{
  "train_examples": 78125,
  "tokenizer": "word",
  "encoder_activation": "relu",
  "encoder_avg_pool_shortcut": false,
  "text_encoder_width": 256,
  "text_encoder_norm": "layernorm",
  "text_encoder_head_dim": 32,
  "text_encoder_parallel_block": false,
  "init": "kaiming_normal",
  "optimizer": "adamw",
  "learning_rate": 0.0016,
  "final_lr_fraction": 0,
  "warmup_steps": 3200
}
Rows from block 5 of the text encoder of a small contrastive audio-text model, named by matrix and row number. Rows with one number belong to one neuron. Each number is 128 + 24 x the weight over its row's rms, rounded and kept within 0 to 255. All counts start at 0.
After each neuron's rows are labels from the 100 texts, of 14976, where the neuron reaches its highest value: "tokens" is the input token at the peak. Only what is clearly more common there than usual is listed. The data: notes from a synthesiser with random patches. In brackets: how many of the 100.
# fc1: MLP up (text_encoder.blocks.5.mlp.fc1.weight, 512x256), inputs 86-171
# fc2: MLP down (text_encoder.blocks.5.mlp.fc2.weight, 256x512, transposed), outputs 86-171

fc1.170 [119 136 159 124 125 130 162 119 155 106 122 122 161 177 121 102 157 149  93  87  69 112 114 144 141 146 126 126 116 148 140 159 102 164 160 103 151 179 142 123  70 145 121  91  78 138 141 139 109 147 178 134 167 121 131 155 161 127 135 132 172 110 100 140 135 107 148 133 160 125 107 144 101 139 111 113 141 132 145  58 110 140  97 113 143 143]
fc2.170 [109 124 141 100 133 137 106 113 119 188 156 136 123 128 138 141 142 131 219 148 152 127 129 117 131 125 140 186  96 158 139 116  78 112 128 131 135 127 128 136 134 128 130 124 140 122 121 135 152 107 124 122  41 116 133 131  96 126  70 100 100 121 125 129 125 116 122 116 128 141 195 174 113 107 132 144 141 120 105 148 114 130 135 148 125 118]
tokens: "resonance" (100)

fc1.442 [132 116 143 118 134 125 119 169 136 117 152 101 134 131 177 122  96 149 111 120 117 114 140 107 116 162 130 126 112 121 137 146  86 154 144  92 116 114 124  80 176 147 159 147 113 174 144 146 124  73 129 120 173 113 120 120 125 118 147 137 138 157 128 173 152 102 119 133 139  95 118 100 164 186 101  69 132 110 122 146 140 173 115 115 111 127]
fc2.442 [139 121 144 111 150 141 130  92 140  46 122 148 116 122 151  92 139  94 119 146 130 106 149 119 130 122  96 138  75  85 137 119 106 101 142 131 140 142 135 154 139 112 143 153 127 124 113 148 140 157 154 158  99 118 136 117 140 125  81 116  99 126 135 114 128 123 131 103 100 176 212 135  95 114 143 121 143  65 113 108 124 117 146 150 138 117]
tokens: "closing" (13); "no" (12)

fc1.229 [121 140 183  93 145 134 150 118 137 110 139 151 142 189 140 138 135 166  96 124  87 108 156 107 138 160 154  97  82  82 133 168  97 166  85 122 153 123 122 146 149 115 112 151 136 134 119 115 131  80 149 127 120 147 116 147 131 154 119 128 146 184 130 128 121 139 176 131 135 128 121 135  90 114 106 106 126 141 137  91 139 144 143 107 136 146]
fc2.229 [ 98 134  98 119 111 127  90  89 111 165 149 117 115 126 169 126 157 128 195 137 142 126 148 113 130 124 128 165  89 172 215  97  95 109 138 131 133 100 116 152 136 138 148 105 136  91 116 144  94 127 135 136  49 121 137 146  80 118 123 138 106 119 131 129 149 112 114 119 116 115 145 157 119  95 111 137 150 119 110 155 113 129 160 136 155 116]
tokens: "resonance" (70); "triangle" (30)

fc1.156 [114 107 111 137 120 100 115 127 145 139 133 117 159 160  91 129 144 105 152 140  88 135  87 136 159 155 123 152 113 138 141 186 129 134 173 117 137 133 156 126 119 134 109 143 104 184 146 115  96 147 152 106 105 110 135 110 125 132 179 109  95 116 167 125 139 122  80 134 107 139  96 137 128 158 123 137 128 128 128  76 152 143  95 123 114 150]
fc2.156 [107 132 138 126 113 130 147 116 116 157 140 133 122 132 141 128 158 123 198 140 106 139 165 110 129 127 123 181  67 146 131 111 167 111 128 119 132 164 163 193 135 123 132  95 138 114  87 124 184 139 106 128  53 139 138 142  54 120 136 112 108 120 133 140 182 132 118 114 114 169 183 157 103  96 134 131 122 159 108 141  66 117 139 127 142 124]
tokens: "resonance" (100)

fc1.3 [104 134  89 127 157 159  97 162 149 127 111 134 150  85  45 146 127 110 133 111 100 121 122 140 106 135 127  99 144 131 110 118 161 105 116  98 107 137 152 160 123 128 117 121 127 153 127 149 131 115 128 115 120  98 130 112 111 154 161 162 105 161 117 148  95 157 124 103 184 134  95 139 177 127 136 137 136 151 108 130 137 161 144 136 144 178]
fc2.3 [174 127 132 175 114 107 136 134  78  99 120 120 129 115 153 112 140 135 221 131 144 133 132 175 143 129 115 182 182 179 158 112 145 129 123 135 129 153  89 104 122 111 111 134 123  96 126  88  68 131  88 137 153 184 126 119  79 133 109 123 130 123 135 125 172 147 120 127 131 130 129 135 117 122 114 133 146 110  87 139 104 123 134 126 141 126]
tokens: "-" (77)

fc1.383 [160 119 103 117 147 118 115 175 105 118 164 108 153 118 163 145 115 178 117 131 149 145 129 102 113 149 107 123 126 135 146 145 115 130  99 147 129 119 112 121 163 146 138 155 108 155 149 136 112  59  90 113 178 126 126 126 128 118 124 148 118 114 109 126 119  82 150 148  92 109  99 100 178 150 113  94 125 115 124 138 155 124 102 128  86 144]
fc2.383 [ 51 121 117  88 120 141  66  95 127  62 126 102 134 150 104 114 144 112 150 134 124 106 105 111 121 122 129 149 103 130 128 118 117 112 134 130 145 175 203 176 104 129 131 113 127 117 117 128 142 144 168 143 103 121 137 139 140 133 152 124 122 134 121 139 144 120 128 135 102 150 154 154 117 110 114 121 147 121 120 136 157 123 128 123 158 130]
tokens: "closing" (22); "saws" (20); "detuned" (15)

fc1.216 [145 110 121  90 104 135 168 135 162 123 143 109 144 178 126 121 127 143  99 135  79 128  90 137 141 129 163 114 116  97 111 172 140 163  88 110 127 147 141 154 101  97 103  90 146 135 147 133 132 138 134 140 120 164 109 151 135 158 133 170 130 150  78 157 129  98 176 140 140 114 121 129  76 140 141 169 133 145 128 139 113 141  98 108 146 142]
fc2.216 [105 127 122  80 124 140 135 103 107 150 120 131 122 123 138 128 135 115 182 134 151 124 117 123 131 127 118 144 146 168 112 115  69 108 135 131 130  95 121 158 124 122 148 122 146 118 119 155 133 123 109 134   0  94 132 127 116 122  63 121 119 124 124 130 132 128 123 113 125 151 124 153 123 105 132 145 137 119 122 148  99 130 133 136 154 126]
tokens: "resonance" (75); "inharmonic" (13); "triangle" (12)

fc1.18 [101 132 129 149 124 119 118  96 171 100 104 140 144 144  67 104 169 110 108  56  96 126 119 159 147 134 127 118 125 104  97 133 158 116 101 100 123 171 124 153 102 114 119 126 140 129 105 118 125 170 124 136 120 142 118 146 115 167 143 101 147 139 153 134 152 136 122 136 147 140 113 168 103 133 114 163 103 154 140 107 122 138 113 108 171 162]
fc2.18 [112 126 110 104 135 146  56  98  82  58 135 122 126 131 137 130 137 130 106 132 142 108 122 113 125 109 143 159 105 138 168 126 114 128 122 154 164 160 122 135 122 151 142 149 123 126 132 104  74 131 166 137  81 159 140 116 181 120 158 106 145 115 130 110 107 114 125 127  98  91 145 170 132 154 117 128 158  51 113 134 142 119 117 143 108 120]
tokens: "-" (43); "pass" (15); "pulse" (15)

fc1.37 [ 75 130 117 129 180 146 154 167 141 106 121 114 147 125 131 132 115  89 128  97 122 150 138 114  83 152 133  73  83 105 135 115 159 119 124  67 115 108 148 158 130 143 123 134 115 121 146 164 108 130 119  96 129 125 152 170 136 148 142  78  91 146 117  83 122 115 158 148 103 130 146 125 115 138 111  93 141 148 159  96 101 159 118 129 139 136]
fc2.37 [ 94 125 139  55 134 125 177 144 103 208 132 129 121 122 171 125 139 120 177 120 104 136 140 147 128 136 157 123 106 122 152 116 109 127 125 116  93 110 168 136 122 145 146 145 125 135 102 156  67 127  98 112 121 144 138 114 204 115  97 127 142 122 135 137  99 143 122 120 126 210 150 141 137 149 123 119 128 125 126 135  52 125 131 127  83 125]
tokens: "swell" (98)

fc1.303 [125  64 102 117 143 120 118 159 136  84 135 116 157 146 128 153  89 174 108 128 136 139 112 119 111 154 128 136 156 118 109 141 144 127 110  91 175 115  90 126 139 169 150  94 123 146 145 125 159 139 147  96 160 150  86 157 126 124 144 103 107 153 138 104 159 101 149 110 115 112 145  99 117 115  80 170  78 137 104 125 113 172  83 103 146 112]
fc2.303 [121 133 138 111 129 132 200 170 122  93 164 105 130 135 173 140 124 131  39 133 151 152 132  89 126 117 113 129  25 153 143 117  90 138 135 127 137 105 140  95 126 127 126 119 132 137 118 167 127 113 108 125  67 129 128 137 121 132 115 128 118 131 128 116 168 103 128 134 120  85 185 119 119 131 125 110 141 140 154 142 161 134 146 130 138 113]
tokens: "closing" (97)

fc1.413 [141 101 151 127  96 101 124 126 152 113 121 129 152 148 128 145 135 140 153 124  92 138 120 162 130 123 123 145 143 140 182 158 118 134 108 114 121 156  88 138 129 102 107 120 106 116 122 106 124 147 104 106 189 153 112 118 168 134 119 140 149 143 121 153 154 141 134 129 121 149  62  98 127 135 140 128 105 118 140 144 120 135 129  87 124 184]
fc2.413 [144 130 177  72 125 100 174 113 165 166 147 124 115 141 137 125 115 116 165 139  93 150  89 171 131 152 154 111 176 163 143 157 112 130 129 102 124 138 148  93 141  87 104 115 128 116 114 160 154 117 120 128 168  92 137 120 142 107  33 142 155 132 117 159 103 161 148 130 163 174  52 131 105  98 112 133  94 128 151 126  98 105 147  96 131 130]
tokens: "resonance" (45); "modulation" (15); "narrow" (10)

fc1.239 [141 100 105 140 120 116 122 166 135  99 133  92 139 176  86 139  99 132  69 130 126 157 111 116  78 131 111  98 116 127 143 159 169 145 124 116 139  95 102 102 144 135 113 126 108 149 160 152 165  80 180 103 142  75 120 183 137  92 126 129 155 149  85 156 121 100 130 150  99 127  97  82 139 117 150 137  68 131 159 156 117 142  92 110 123 173]
fc2.239 [148 127 143 106 136 118 174 120 106  61 146 138 126 121 106 130 135 115 253 137  98 141 141 197 130 127 153 115 153 167 171 124 164 129 135 120 123  99 133 128 139 111 136 159 107 116  97 124  96 150 106 128 189 144 136 124 125 126 117 132 112 121 130 129 133 139 124 125 124 189  78 101 123 117 144 138 123 125 135 119  89 116 128 130 139 132]
tokens: "-" (78); "high" (11)

fc1.405 [ 96 147 143 149 165 145 104 112  98 103 110 103 139 158 124 169 142 126 127  88  86 117 125 119  90 131 119 127  89 114 154 134 168 138 127  97 120 172 156 113 104 193 130 123 116 174 135 106 134 109 155 108 132 124 138 119 168 140 156 144 155 139 138 143 143 134 167 160 121 114 134 159 126 168 122  73 155 158 127 105 127 140 104 111 112 130]
fc2.405 [191 131 128 111 108 129 182 203 151 172 113 129 125 137 164 110 121 137  89 138 170 119 123  83 128 130 104 142 156  77 150 137  97 132 133 139 125  69 105 117 137 126 150 145 125 142 149 157 171 118 118 121  62 106 131 146 141 110  62 123 116 123 123 140 116 108 125 133 134 155 171 105 148 127 121 128 120  91 162 148 116 128 141 134 115 129]
tokens: "closing" (31); "-" (21); "harmonic" (7)

fc1.315 [132 125 165 153 150 117 146 146 150 129 124 124 155 117 153 125 131 131  89  83 110 129 140 141 132 157 141 117 113 155 127 138 186 127 128 104 139 109 119  90 125 158  90 139 114 149 183 155 125 107 147 145 109 128 109 112 102 138 145 159 149 166 132 122 137  97 103 113 120 136 171 146 118 115 107  99 121 180 144 130 128 169 127 161 123 139]
fc2.315 [ 89 125 145 115 118 126 146  72 168 255 117 124 121 135 108 124 156 104 216 122  86 133 113 157 133 114 140 134 115 181 135 123 128 123 127 119 118 201 160 126 120 123 121 118 134 126 110  97 127 127 139 122 128 124 136 122 168 121  89 124 133 126 134 143  74 150 129 123 136 162 108 145 126 114 119 120 128 162 109 136 127 127 147 114 123 133]
tokens: "-" (53); "fm" (46)

fc1.12 [127 101 169 107 176 153 146 175 128 118 146 139 152 183 152 143  93 126  84 143 152 131 108 117 118 174 142 157  88  90 112 152 126 131 128 118 124  86 159 124  92 119 148 153  96 173 142 140 113  92 113 136 148 107 139 125 133 140 152 102 158 134  86 127 140  71 136 133 134 116 128 111 114 141 121  88 114  73 148  67 130 129 114 177 163 130]
fc2.12 [154 135 170 120 143 108 197  18 172  95 156 135 121 119 161 104 145 108 161 126  97 143 155 218 137 137 106 147  45 108 131 139  95 122 124 128  97 159 100 107 133 115 101 165 129 116 129 115  93 128 111 139 146 155 128 124 126 137  97 110 144 127 137 103 127 146 132 103 139 155 165 126 100 126 136 126 135 106 115 109  90 119 149 127 100 121]
tokens: "-" (45); "no" (43); "fm" (8)

fc1.262 [134  84 104  97 123  98 136 159 102 119 160 102 153 123 120 137 112 148 148 153 132 159 189 136  98 118 135 130 114 163 113 135 140 108  73  99 162 133  87 109 149 142 131 111 122 135 110 109 147 106 101 102 161 162 121 177  90 154 105 155 118 133  97  82 154 169 163 156 124 116  88  50 137 116 125 138 135 145 131 136 117 138  91 124 117 117]
fc2.262 [ 80 135 100 142 151 137 225 201  95 216 123 113 136 138 102 163 141 118 101 119 117 160 143  84 108 128 120 135  84 144 129 137 168 135 134 114 140 108 149  92 116 148 123 129 159 154 100 148 162 109 153 119 139 128 117 135 140 152 120 155 113 133 130 113 141  91 137 164 107  82 157 153 101 122 129 115 127 170 146 163 142 148 123 121 177 103]
tokens: "-" (68); "filter" (14); "narrow" (12)

fc1.181 [ 95 133 135  99 181 151 166 113 135 127 109 129 146 156 134 146 108 110 132 138 118 142 134 152 128 113 108  64 107  92 100 112 105 124 138 131 121 137 118 137 105 172 119 145 134 161 121 126  95  98 112 131 153 143  88 101 145 159 167 113 125 177 104 108 102 137 154 166 123 137 145 136 149 157 146 119 157 133 103 120 100 143  97 172 144 187]
fc2.181 [112 123 119  73 153 123 196 112  91 185 119 116 122 127 116 147 128 117 141 110 124 143 138 132 121 134 164  84 132  98  87 110  88 133 128 117 141 136 160  92 135 157 138 131 114 118 118 135  59 132 117 126 151 160 120 127 200 153 129 121 118 134 117 123  64 152 137 146 137 131 124 167 138 143 133 116 152 141 125 120 100 131 106 135 134 131]
tokens: "swell" (100)